config = dict(
    dataset='chords played on synthesised instruments',
    time_shift_ms=50,
    spec_augment=False,
    encoder_norm='rmsnorm',
    encoder_kernel_size=7,
    text_encoder_layers=6,
    text_encoder_norm_position='sandwich',
    text_encoder_fused_qkv=False,
    text_encoder_parallel_block=False,
    muon_scale='match_rms_adamw',
    adamw_weight_decay_other_params=0.05,
)
Rows from block 3 of the audio encoder of a small contrastive audio-text model, named by matrix and row number. Rows with one number within an expert belong to one neuron, the router's apart. Each number is 128 + 32 x the weight over its row's rms, rounded and kept within 0 to 255. All counts start at 0. After the name is the row's rms in percent of the matrix's.
After each expert's rows are labels from the 100 clips, of 14976, where the router gives the expert most weight on average: "responds to" is what is common among them. Only what is clearly more common there than usual is listed. The data: chords played on synthesised instruments. In brackets: how many of the 100, against the usual share in percent.
# router: router (encoder.blocks.3.mlp.router.weight, 32x128, trained with AdamW), inputs 0-127
# up: expert up (encoder.blocks.3.mlp.up, 32x128x128), inputs 0-127
# down: expert down (encoder.blocks.3.mlp.down, 32x128x128, transposed), outputs 0-127

# expert 22
router.22 089 [105 163  91 150 110 145 167 173 150 132 112 179 151  88 211 126 114  89 106 106 141 112 115 106  82 147  94 156 160 115 101 115 190 114 112 149 147 190  89 100 130 144  83  81 154 126 126 165 111 137 130 121 134  88 174 155 101 136 144 129 164 135 129 106 113 173 141 151 140 147 149 108  74  85 138 113 182  82 124 127  70 125 158 173 108 122  80 152 155 116 155 102 133 102  96 100 136  96  76 134 140 148 103 151 181  97  88 107 103 114 167 173 108 134 196 128 157 162 180 156 126 107  97 138  64  73 233 117]
up.0 095 [120  63  89 106 183 121 145 162 113  79 110 113 126 100 133 128 166 110 184 159 123 101 111 102 147  75 109 129 132 162 191 115 121 169 119 111 136  71  92 151  85 163 140 163 134 139  97  81 183  99  73  93 119 108 174 137 144 126 115 122 118 123  56 107 133 109 187 151 207 111 115 103 139 148 144 232 180 188 127 129  98 140 147 152 133 149 162  92  88 149 154 145 130 155 132 133 121 132 165 135  54 161  80 164 121 124 149 134  95 114 149 126 127 121  69 139 138 139  85 158 188 113 129 169 141 141  90 174]
down.0 094 [138 150 114 150 154 122  85 192 171 106 159 217 163 121 183 103 139 191  90 111  97 182 152  94 165 105 164 104 110 118 112 121 135 176 135 129  86 124 113 104  95 137 125 100 156 146 186 123 110  90 130 140 187 130 123 174 191 141 108 168 177 132 159  92  84 110  95 101 133 136 126 120 117  85 131 118 136 130 157 111  73 172 161 164 157  23  79 146 155 121  82 113 143 143  69 148 114 111 105 100 132 168 153  87 129 129  85 180 109 136 132  81  97 203 159 166 121 117  99 130 112 137 145 121 123 133 125 102]
up.1 103 [112 107  90 107 118 134  86 137 107 111 144 122 107 143 118  23 147 123 113 176  79 111 189 116 163 141 135 178  63 151  97  83 107 166 181 115 101 169 131 160 161 113 115 110 134 185 157 104 105 143 149 120 125 124 141 178 120 131  98 167 161  97 135 172 140 145 128 144  73  94 129 133  59 111  74 171  58  91  78 136 157  88 102 195 166 126 131 125 124 145 114 175 104 174 172  76 115 139 127 142 112 169 104 153 140 118 137 115  81 123 165 163 147 142 147 127 171 167 143 141  95 153 195 109 132 186 162 127]
down.1 103 [ 99 146 110 213 170 138 120 137 126  65 113  83 123 128 141 124 181 178 171 123 133 143 120 127 144 122 150 118 125 192 114 118 124 113 137 145  51 101 120 154 132 146 112  86 193 116 150  83 104  98  86 129 152  52  39 156 106 130 136  83 139 110 163 188 142 117 119  72 177 137 143 169 142 153 112 112 148 148 127 160 187 121 131 102 124  99 127 129 125 156 148 132 109 170  78 126 112 146 100  67 102 149  91 168 113 127 143 151  91 181 173 126  95 122  73 164  88 146  46  89 125 139 126 144 116 116 112 180]
responds to: marimba-like (53 vs 8.5); pink noise (48 vs 7.9)

# expert 31
router.31 100 [146 193 104 212 194 142 155 136 139 153 127 172 175 138 140 121 120 106  86 159 147 154 110  74 100 166  92 143  87 120 176  92 171 140 177 131 116 132 182 105 165 136  92 151 139 117 106 149 125  80 107 109  93 155 144 116 106 110 162  83 144 111 129  76 116 173 133 131 153 119 129 180 114 124 150 108 174  84  95  66 123 148 165 135 146 154 119 175 103 160 171 132  86  85 150 135 112 141  90 112 177 153 144 106 139 101  91  96  72 157 136 139 136  56 146 144 160 151  50 146 208 110  93 126 110 142  75 139]
up.0 100 [114 165 185 132 121 202  98  98 127  97 106  77 131  78  66 172 123 135 116  78 182  95 130 162  88 122  78 122 167 125 121 106  82  74 109  97  64 127 149 185 140  94 138  97 114 133 101 150 117 172  90  92 114  93 110 185 133 161 130 121  73 150 146 138 155 135 137 117 172 140 143 136 159 135 146 110 184  67 124 113 150 144 176 156 105 167 135 180  92 112 112 108 152  86 161  88  95  98 121 132  45 116 197 135 120  96 117 104 133 125 127 160 184 179 108 125 138 155 146 126 173 118 153 159 124 116 189 125]
down.0 113 [127 153 155  83 161 150  99 133 158 122 106 146  80  62 135  82 112 172 180 205  98 118 176 143 116 159 120 132 159 164 156  97 101 122 112  35 118 162 134 172 101 141 106 115 168 192 116  73 108 137 120  57 135  66 120  98 148 106 121 185 156 117 116 126 150 116  65  74 156 123 147 129 139 101 152 104 124 176 157 118  82 114 135  76 118  95 133  99  92  78 142  80  92 134 124 119 150 118 142 110 127 129 147 148 127 129 122 106 131 184 132  83  99 136 141 140 121 180  76 172 176 146  91  67 163 144  81 133]
up.1 098 [ 65 150 108 130 154 175 170  87 103 119 136 104 119 117 126 141 143  99 105 126 111  73  85 110 164  65  56 197  94 115 148 129 140 162 100 162 184 149 165 121 160 119 141  72 127 102 159 147  82 128  67 151 155 124 118 102 100 104 130 159 163 158 163  97 129  92 119 106 201 171 104 111 168 124 233 129  97 140 177 155 144 148 166 122 161 164  87  49 149 178 140  87 135 116 116  89 146 114  99 105  74 145 107 100 143  98 163 139 106  96 114 101 122 111 104 142 100 137 107 123 133 111 121 131 136 117  78  75]
down.1 094 [165 128 152  51 103 186 137  90  77 108  74  86  91 131  86 139 187  96  72 152 114 171 123 130 105 215 179  62 152 161 113 157 129 105 112 162 129 153 149  69 163 160 133 143  95 140 147 171 125  76 132 124  59  83 148  82 156 139 125 163 115 111 132 126 148 134  93 120 115 145 168 188  86 129 153 141 139 112 103 120  82 162 153 122  94 111 107 154 117 104 171 125  67 161 172 170 118 137 122 139 144 145 135  63 115 125 119  78 157 173 135 102 123 115 167 124 168 138 182 124 160 101 144 159 137 107 130 169]
responds to: arpeggio (80 vs 50.2); reverberation (60 vs 34.4); text has "reverberant" (60 vs 34.4); text has "room" (60 vs 34.4)

# expert 8
router.8 103 [ 94 176 147 155 153 167 168 191 125 180 132 109 155  83 123  82 104 135 185 139 142 142  90 115  90 180  99 148  62 109 143  93  81 183 119 119 150 160 156  99 115 126 156  88  70  96 116 174 109  59 135 161 188  47 164 149 128 122 185 137 158 150 131 107  78 150  82 155 138 142 135 111  99 154 135 146 120 119 105 123  99 120 156 101  91 129  83 135 112  85 115 165 132 103  87 153  77  87 115 142 159  76 141 126 112 167 163 139  86 145 104 187 111 131 140  97 140 176 150 146  88 118  79  96 152  82 134 152]
up.0 106 [125 122 125  65 141 116 104 147 106 130  71 147  91 155 105 151  58  79 133 191 125 110 193 151 123 176 102 157 107  56 150  87 124 168  86 150 125 115 113 167 157 103 131 126 147 141  68 140 118  77 118 141 146 146 141 141 131 115 148 255  98 138 188 164 165 156 104 126 105  99 128 104 112  96 150 104 132 140 117 165 167  74 137  91  95 125 111 126 139 101 131 149 160 157  92 162 150 137  80 105 115  88 149 142 162 157 146 151 143 126  73 168 119  88  80  90 159 163  97 107  79 150 136 124 138  72 153 116]
down.0 107 [ 97 149 111 133 116 123 112 104 114 124  99 187 112 136 136 113 128 109 131 122 125 159 159 178 117  79  91 174  72  86 116 177  95  92 153  91 131 171 143 105 134 117 156 145 105 109 151  88 137 179 123 109 106 121 131  69 170 105 135 101 157 102  37 119 143 109 173 132 126  88 137  96 142 163 137 126 142 176 122 115 183 140 137 180 186 156 137 164  11 141 186 133  82 145  62 132 149 104 142  72 104 153 100 180 172 130 130  96 190  91 106 163 130 166  88 131 105 162 118 122 143  90 129 146 171  98 132 114]
up.1 105 [156 146 146 119 119  93 190 162  96 140 149 121  95 144 137 109 135 150 133 102 154 133 200 134 119 169 133 115 123 140 199 118 152 160 138  71 111 231 126 145 181 104  93 142 141 148 127 199 110 122  63 173 121 140 126 171 172  83 138 151 149 176  78 115 177 123 167 166 114 126 109 102  98 171 123 116  86 107 148 142 129 160  96 118 174  40  91 101 136 108 188 145  87 114 102 136 142 116  80 148 168 148 130 139 107 159 169  98 124 127 150  60  94 188 120 127 159 131 154 108 132  75 102 127 129 102  94 143]
down.1 105 [156 120  55 157  96 132 128 129 154 144 126 135  79  91  94  96 138 159 121  98 164 132 102 189 100 132 136 118  98 128 114  73 186  97 140 155 101 141 141 123 149  85 119 112 156 167 119 101 162 129 110 106 198  74 172  74 136 145 151 183 166  93 105 137 121 119 117 168 186 167 182 122 146 154 132 129  93  91 102 129 196 126 138  98  57 110  99  68 126 119 130 167 169 183  57 147  99 156 112 145 144 147 138 119 113 127  88 133  49  95 151 184 120  73 151  97 136 133 134 150 167 151 114  85  85 131 163 131]
responds to: playing: arpeggio up (61 vs 25.2); horn-like (56 vs 8.7); instrument: saw pad (33 vs 8.4)

# expert 2
router.2 102 [164 171 122 159  94 122 132 146 101 148 114 155 109 144 184 107 171 144 122 130 138 103 153 129 101 190 151  95 108 170 132 176 157 122 155  82 138 114  82 140 197 166 123 128 154 112 156 126 130 193 124 160 143 116 180 138 140  95 112 104 137 145 144  99 113 184 108 105  92 109 179 134 138 104  66  91 173 119 137 100 129 202 125 169 164 141 160 179 150 150 156  71 146 150  90  92 139 176  69 190 102 191 138 152 156  97  71 100 152 123 127 127 155 203 174 176 116 131 182 111 165 147 132 113 146  97  93 108]
up.2 094 [120 179 146 157 179 166 132 133 181 124 163 157 200 131  51 179 133 179 145  95  97 154 113  91  92 146 132 116 130 104 162 144 119 163  92 152 119 106 142 129  82 144  89  76 168 138 147 124 106 118  79  99 153 153 158 134 133 116 127 183 181 167 191 125 122 154 141  75 103  76 142 144  98 126  89 126 118 113  72 141 134 109 143 123 115 169 122 171  88 120 155 117  80 156 186  45  91  97 146 103 128 140 124 148 107 233 112  91 153 160 164 100 114 151 143 114 165 120 151 104 138 164 128 181 100 117 114 127]
down.2 092 [ 96 107 103  98 122 146 131 147 125  83 117 104 141 116 133 152 147 170  51 185 146  71 152 127  96 117 104 161 149 168 106 176 125 145 126 152 156 108  97 180  68 115 110 115 116 142  88 144  86 145 102  74 139 166 173 114 209 100 110 110 146 120  74 109 127  76 146 168 132  97 164 141  93 105  99 123 232 139 185 164 138 174 145 112  96 125 158 146 146 156 115 135  71 174 107 136 115 133  77 112 127 162 121  97  98 114 164 129 148 207 157 157 116 111 109  61 132 125 152 111  90  96 111 105 146 180 170 131]
up.3 098 [110 109  82  44 114 123 119 117 153 118 111 109 172  91 131 139 135 158 139 134 160 146  75 197  79 132 135 153 113 127 135 133 100 134  65  74 131 102 151 132 140 113 131 135 117  96  68 168 119 118 135 119 176 127 125 114 133 162 182 116 164 121 128 135 161 180 144 107 123 153  49 131 139 123 159  86 168 138 166 164 188 183 142 106 147 107 206 213  84  80 150  64 145 100 132 128 130 153 124  94 147 157 154  31 131 166  91 162 114  89 142 171 137 156 100 141 159 145 133 141 116 149 128 171 118 100 152 106]
down.3 099 [115 146 154 130 105 132 145 182 105 143 144 107 116 121 109  61 145 120 120 156 132 167 150 109 124  76 158 145 164 124 121  84  93  98 157 136 130  89 135  95  50 122 141 116 132 112  58 125 145 138  97 191 124 116 173 142 131 154 145 122  99 137  87  93 155 170   0  75 113 153 166 107 118 173 140 116 156 124 123 111 181 152 152 148 177 136 101 122 118 146 117 114 147 123  87 155 110 105  58 203 155 165  89 176 173 137 104 117 124 119 155 117 156 177 148 155 122 137 129 108 129  84 152 151 115 141  96  45]
responds to: reverberation (60 vs 34.4); quiet level (57 vs 28.4); piano-like (38 vs 8.4)

# expert 14
router.14 104 [142 140 100  46 118 167 121 151 121 156 126 123 137 104 116 103 160 132 130 119 109 123 140 185  94 177 109 146 117 104 168 167 149 153 192 128 134 166 111 105 138 124  73 152  86  88  80 151 139 118  78 144 151 125 169 149 166 165 167  95 215 150 129  80 116 130  96 131 125 166 148 159 155 115 170 146 129 104  96  99 124  63 180 128 200 172 112 155 107  79 131 172 129 157  93 138  89 127 107 119 165 135 154  93 163  79 101  75  85 122 101 131 166  72 125 134 122 161 154 171  72 139  77 118 140  83  68 153]
up.0 100 [196 163 107 144 142  79 109 151  90 142 110  96 151 117 134 135 120 165 110 117 108 130  77 132 123 121 153  81 182 118 146  88 190 122 169  65 132 150 207 113 102 153 150 174 122 141 100 130 115 105  75 102  85 124 117 148 129  78 125 189 129 162 153 146 139 198 117 164 105 150 131 100  70 136 164 128 132  94 129 110 123 139 171 100 147 160 182 130 124 191 123 140 193  78 172  88  90  98 169 139 130  72 156 128  95 178 164 124 149  83 138 119 203 158 170 112 125 135  90 112 124 150 163 124 109 134  65 145]
down.0 101 [128 165 181 126 197 147  68  80  88 108 140 148 112 148 120 143 127 109 114 141 165 129 106 130  49 140  64 206 152 160 145 104  91 200 110 134 100 129 132 146 122  65 112 159  85 204 128  80 112 115 156 129 127 188 169  93 172 137 135 110 118 133 102 110 172 173  72  90 115 130  53 160 105 202 110 130 165 159 178  81 122 156 102 103 120 137 127 124 115 175 110 109  78 145 139 135  97 137 124 121 147 109  93 120 144 125 145 161 169 154 137  92 113 112 156 162 143 145 121 106  81 175 160 162 126 122  97 132]
up.1 076 [140 145 168 120  99 120 166 119 166 130 121  51 151  72 127 164 145 178 129 122 125 127 120 119 185 150 101  90 183 104 116 143  96 155 167 140 116 120 127 140 143 128 124 139 151 104 140 140 117 104 166  88 165 133 125  80 139 120  67 124 137 117  96  92  82  98 136 146 145 112 115  99  67 116  95 126 162 146 196 143 130 174 148 137 140  75 111  66 119 150 175 129 184  65 112 142 176 154 133 146 100 145  85 155 190 167 193 151 195 140 101 106 163 127 178 145 108 179 100 168 153 159 141 104 161 214  80 132]
down.1 071 [103 119  76 198 184 126 111 128 106 105 136 120 117 176 125 104 104 146 164 143 146  74 137 120 141 174  95 168 111 112 129 146 120 131 110 164 124  18 124 163 144 130 126 173 104 139 125  90 136 123 120  60  74 119 188  39 150 111 124  97 113 137 193 115  94  92 149 121 123 137 151 165 111 113 151 192 105 144 172 132 153 126  61 140 143 176 123 130  94 145 155 141 151 148 153  97 105 130  89 147 162 157 109 141 104 121 123  89 178 159 154 140 163  93  90 146 193 139 148  93 140 151 131 142 173 140 202 181]
responds to: the note A# (70 vs 29.7); organ-like (55 vs 7.9); root: D# (33 vs 8.5)

# expert 6
router.6 099 [ 60 120 170 165 154 154 148 133 100 136 106 141 191 109  59 114 115 165 163 142 122 121 135 150 185 118  82 107 124 106 105  92 187 149 128 142 163 127 142 118  74 113  98 143 119 125 116  67 137 103  33 167 150 136  83 106 130 124  71 110 131 104 107 172 140 102 110 127  71 114 135 100 116 132 101 147  51 151  74 149 143 144 158 166 156 133 109 123 139 191  92 142  73 111 113  96 206 123 196 124 150  82  95 126 102 133 182 137  66 134 139 107 176 144  95 174 119 161 140 112 138 139 166 132 103 111 145 100]
up.0 086 [119 128  79 116 113  86  81  96 130 164 114 105 127 143 129 116 125  82 112  59 109 123 141  75 132  89 101 132 129 111 110 111 100 158 135  86 126  96 126 129 136 186 150 130 170 148  81  88  51 176 168  90  41 138 110 169  69 138 115 112  93 124 138 136 129 113 145 119 112 160 149 114  87 189  89 105 158 132 205 151  62 114 161 134 116 125 171  91 156 139 184 159 139 105 134  90 171 141 178 168 166 150 119  36 139  98 136 101 163 115  82 154 117 114  87 134 136 119 142 136 174 158  82 162 125  98 109 115]
down.0 092 [165 119 151 109  71 121  75 144  88 132 106 117 158 156  82 107 134 145 109 103  97 108  89 127  97 107  77  96 142 152 128 155 192 131 127 147 120 103 106  96 147 122 214 155 150 152 124 135 144 135 217 142 112 117  88 177 116 109 107 146 119 178 138 163  66  69 122 152 166 122 147 143 173 126 186 161 166 129 103 122 163  69 168  93  44  91 115 117  87  94  95 152 111 112 120 127 151 141 196 149 135  73 134 118 139 134 111 130 110  50 169 131 123 124 100 122 120 218 142 141 117 115 151 154 158 144 127  93]
up.1 096 [175 147 104  87 162 175  95 187 148 144 131 177  97 129  63 149 145 163 130 101 111 137 137 190 135 130  75 107  76 137  95 125 105 146 107 139  84 107 109 114 107 159 130  52 200 126 168 203 106  88 153 114 110 162  59 100 138 112 139  80 114 120 146 106 190 201 173 140 135 155  93 163 137 126  55  85 150 158 120 125  85 163 126 108 150 110 133  86 134 169 121 121 160 137 116  86  97 135 155 190 135 135 122 107 135 148 107 105  64  98 126 109 102 128 122 125 105 144 113 118 167 128 151 119 155  52 115 112]
down.1 099 [132 163  99 137 108 159 103 114 108 156 111 135 164 216 106 139 105 172 113 112  71 182 191 129  73 143  93  46 149 134 155  88 144 124 121 161 151 106 139  77  81 102  72 130 111  76  85 141 130 178 137 129 188 114 124 164 122  74 105  98 126 157 182 136 146 163 109 206 143  97 110 143 144 110 140 138 139 195  93  60 101 160 118 115 103 148 177  77 152 126 158 103 163 174 112 119 117 112 149 119 162 149 148 164  99 129 118  59 143  97 142 139 108 111 115 104 113 143 130 104  84 178 130 177 132 120 128 106]
responds to: square lead (46 vs 8.5); clarinet-like (30 vs 8.3)

# expert 16
router.16 120 [121 184 120 116 103 153 112 202 167  90 125 120  83 169 174 150  85 167  56 150 121  92 107 199 140 176 164 147 148  89 167 154 109 123 112  74 106 174 122 134 118 106 104 116 165 137 155 101  88 173 152 146  77  99  78  96 106 117 126  74  95 107 137 102  98 107 174 163 106 148 148 114 133  93  84 107 175 146 109  85 164 151 131 155 172  84 183 128 172  86 135 136 133 100 152 151 103  86 149 180 107 144 153  98 101 143 126 129 183 155 136 169  99 191 121  78 161 128 145  96 136 113 101 164  86  88 132 132]
up.0 100 [ 77  87 167 145  91 138 114 138 152 103 178 150 145 124 128 111 108 114  69 143  73 127 161  72  76  94 139 128 171 127 117 132  85 111 114  74 108  78 142 142 130 171 127 137  93 174  94 167 125 147 101  63 117  89  69 106  99 132 137 143 125  86 130  38 160 142 170  82 148 174 171 158 134 127 126 163  94 115 115 145  79 114 108 163 153 166 174 164 148  62 121 141 134 170 147 150 157  65 121 188 108 140 144 159 116 133 133 154 130 165 132 130 112 191 114 142 154 130 114 100  69 129 118 194  86 145  77 117]
down.0 098 [117 125  93 191 112 125 105  86  91 117  90 171  69 183 164 184 119 152 128  61 124 105 130 108  83 166 111 106  93 150 120 108 173 130 122  55 124  79 121 135 146 147 189  98 164 135 132 127 121 122 151 133 152 109 155  94 119 104 119  64 131 158 108  83 106 155 150 179  97 183 126 178 108 117 138 149 102 125 142 101  65 113 102 114 151 151 134 151 144 118 122 121  96 132 184  49 123 179 129  67 133 110 126 122 139 130 137 171 182  60 189 120 118  91  81  94 142 152 176 126 105  95 111  79  87  83 135 139]
up.1 098 [126 191  99  89 101 134 159 139 174 101  99 173  70 175 128 158 147  86 131 152 113 195 120 141 145 137 164 178 129  83 134 143 135 137  80 137 161 142 148 113 130  89 124 159 147 119 143 153 110 103 128 100 142 104 122 101 122  98 124  64 106 149 225 118  98 130 198 118  73 105 145  65 142 161 118 138 110 145 161 113 153 148 123 199 114 155 129 102 109 205 115 105 175  98 112 127  77 176 185 171 140 105 154 104 114 162 107 152 154  99 149 144 100 208  91 137 116 112 172 164 101 143 172 167 105 146 131 147]
down.1 096 [151 170 160 127  92 178 108 120 151 161 100  87 200  26 132 132 149 142 151 161 122  89 129  83 166  99 154 158 106 127 162 102 121 178 134 116  88  94 132 105 135 140 109 121 103 159 109 103 136 141 132 168 150  79  80 185 153 136 151  89 147 147 140 136  91 134 100 140  99 140  80 105 133 153  96 133  82 142 106 145  97 134 101 134  82  75 187 134 182  78 230 125 173 105 110 126 110 123  82 173 180 188  89 115 146 121 133 128 148 142 115 162  87 150 107 159 127 127 132 152  97 130 123  94  99  49 102 124]
responds to: harpsichord-like (31 vs 8)

# expert 25
router.25 082 [ 99 163  87 107 133 187 130 125 129 130 129 131 174 119  91 124 124 132  87 139 122 156 125 118 132 127  89 152 155  92 132 131 109 147 162 173 130 103  65 112 139  98 107 123  99  95  72 127  91 147 104 115  75 148 176 167 148 120 144 124 173 127  79 165 137  92 128 125 145 131  91 163 123 129 137 117 124 214  62  58  87 121 119 134 151 126 180 152 133 121 124 164 186 158 129  69 142 128 122 155 139 129 134  66  63 160  78 179 186 161  96 149  75 153 155  75 126  89 101  81 151 122 121 106  82 202 125  65]
up.0 100 [137  85 146 108  84  90 119 135 129 136 183  95 100 143 108 151  90 153 151 114 159 149 139  93 144 137 127 136 139 140 110 121 171  77 121 119 173 109 146 158 104 137  84 135 118 127 187  25  99 151 180 133 176 139 130 112 114  71  73 162  59 105 117 171  91 123 179 163  98  95 166 122  62 103 157 127 142 154 130  95 102 148 157  82 130 146  82 140 104 158 138 100 142 180  92 175 132 140 120 164  84 183 190 149 103 129  58 131 163 143 174 193 142 127 150  84 119 131 106 145  97 156 123  98  98 147  96  94]
down.0 097 [160 152  62 114 141 151 133  80 105 127 108  77 161 126  74 113 145 108 155 132 101 101 155 108 107 141  96 192 204  68 118  75 104 153  98 155 104 157 131  97 158 168  92 163 156 119 173 177 130  95 155 127  91 126 142 141 136 174 133 135  98 105  77  95 123 135 179 162 184 162 100  66 104 130 131  92 100 145  71 155 149  76 153 184 133 191 103 138 138 125 126  77 157 151 134 117 135 146 103 152  84 123 187  75  91 141 145 178  90 146 103 123  91 207 125 157 126 164 124 123 141 155 142 147 159 108 113 149]
up.1 107 [192 139 129  96  86 173 142 118 132 130 134 135 164 137 100 119 181 105 121 142 141 125  93 119 107 101 106 119 117  73 110 192 206  48 131 141 136 128 100 118 160 118 214 193 130 127 113 194 110 145  99 105 128 134 108 164  90 189 131 197 100 135 104  93  89 151 143 104 126 140 129 121 132 131 134 179 136 226 107 125 121  52 124 149 103  99 105 123 137 100 165 164 164 137 131 159 122 114 134 234 163 147 143 163 136 105 111 113 136 139 111 107 125 188 116 130 150  86 153 142 111  86 100 154 149 112 133 125]
down.1 104 [139 142 158 108  77 140 131 137 156 124  95 185 125 106 138 126 208 145  93 120 148 173 160 114 157 132 161 153 106 197 124 147  95 202 142 132 160 136 125 142 116 104 120 133 157 109 145 127 150 170 154 142 110 132 140 138 170 112 143  68 137 111 107 147 158 125 154 176 162  83 134  95 136 127 182 109 162  62 156  91 115 123 108 154 190  85 105 134  88  99 127 129 170 142 146 127 130 117  94  94  84 142 128  77 192 124 101  85 134 127 119 107 152 140  70 203  94  79 216 142 198 136  66 116 117 133  72 102]
responds to: arpeggio (93 vs 50.2); playing: arpeggio down (70 vs 24.9)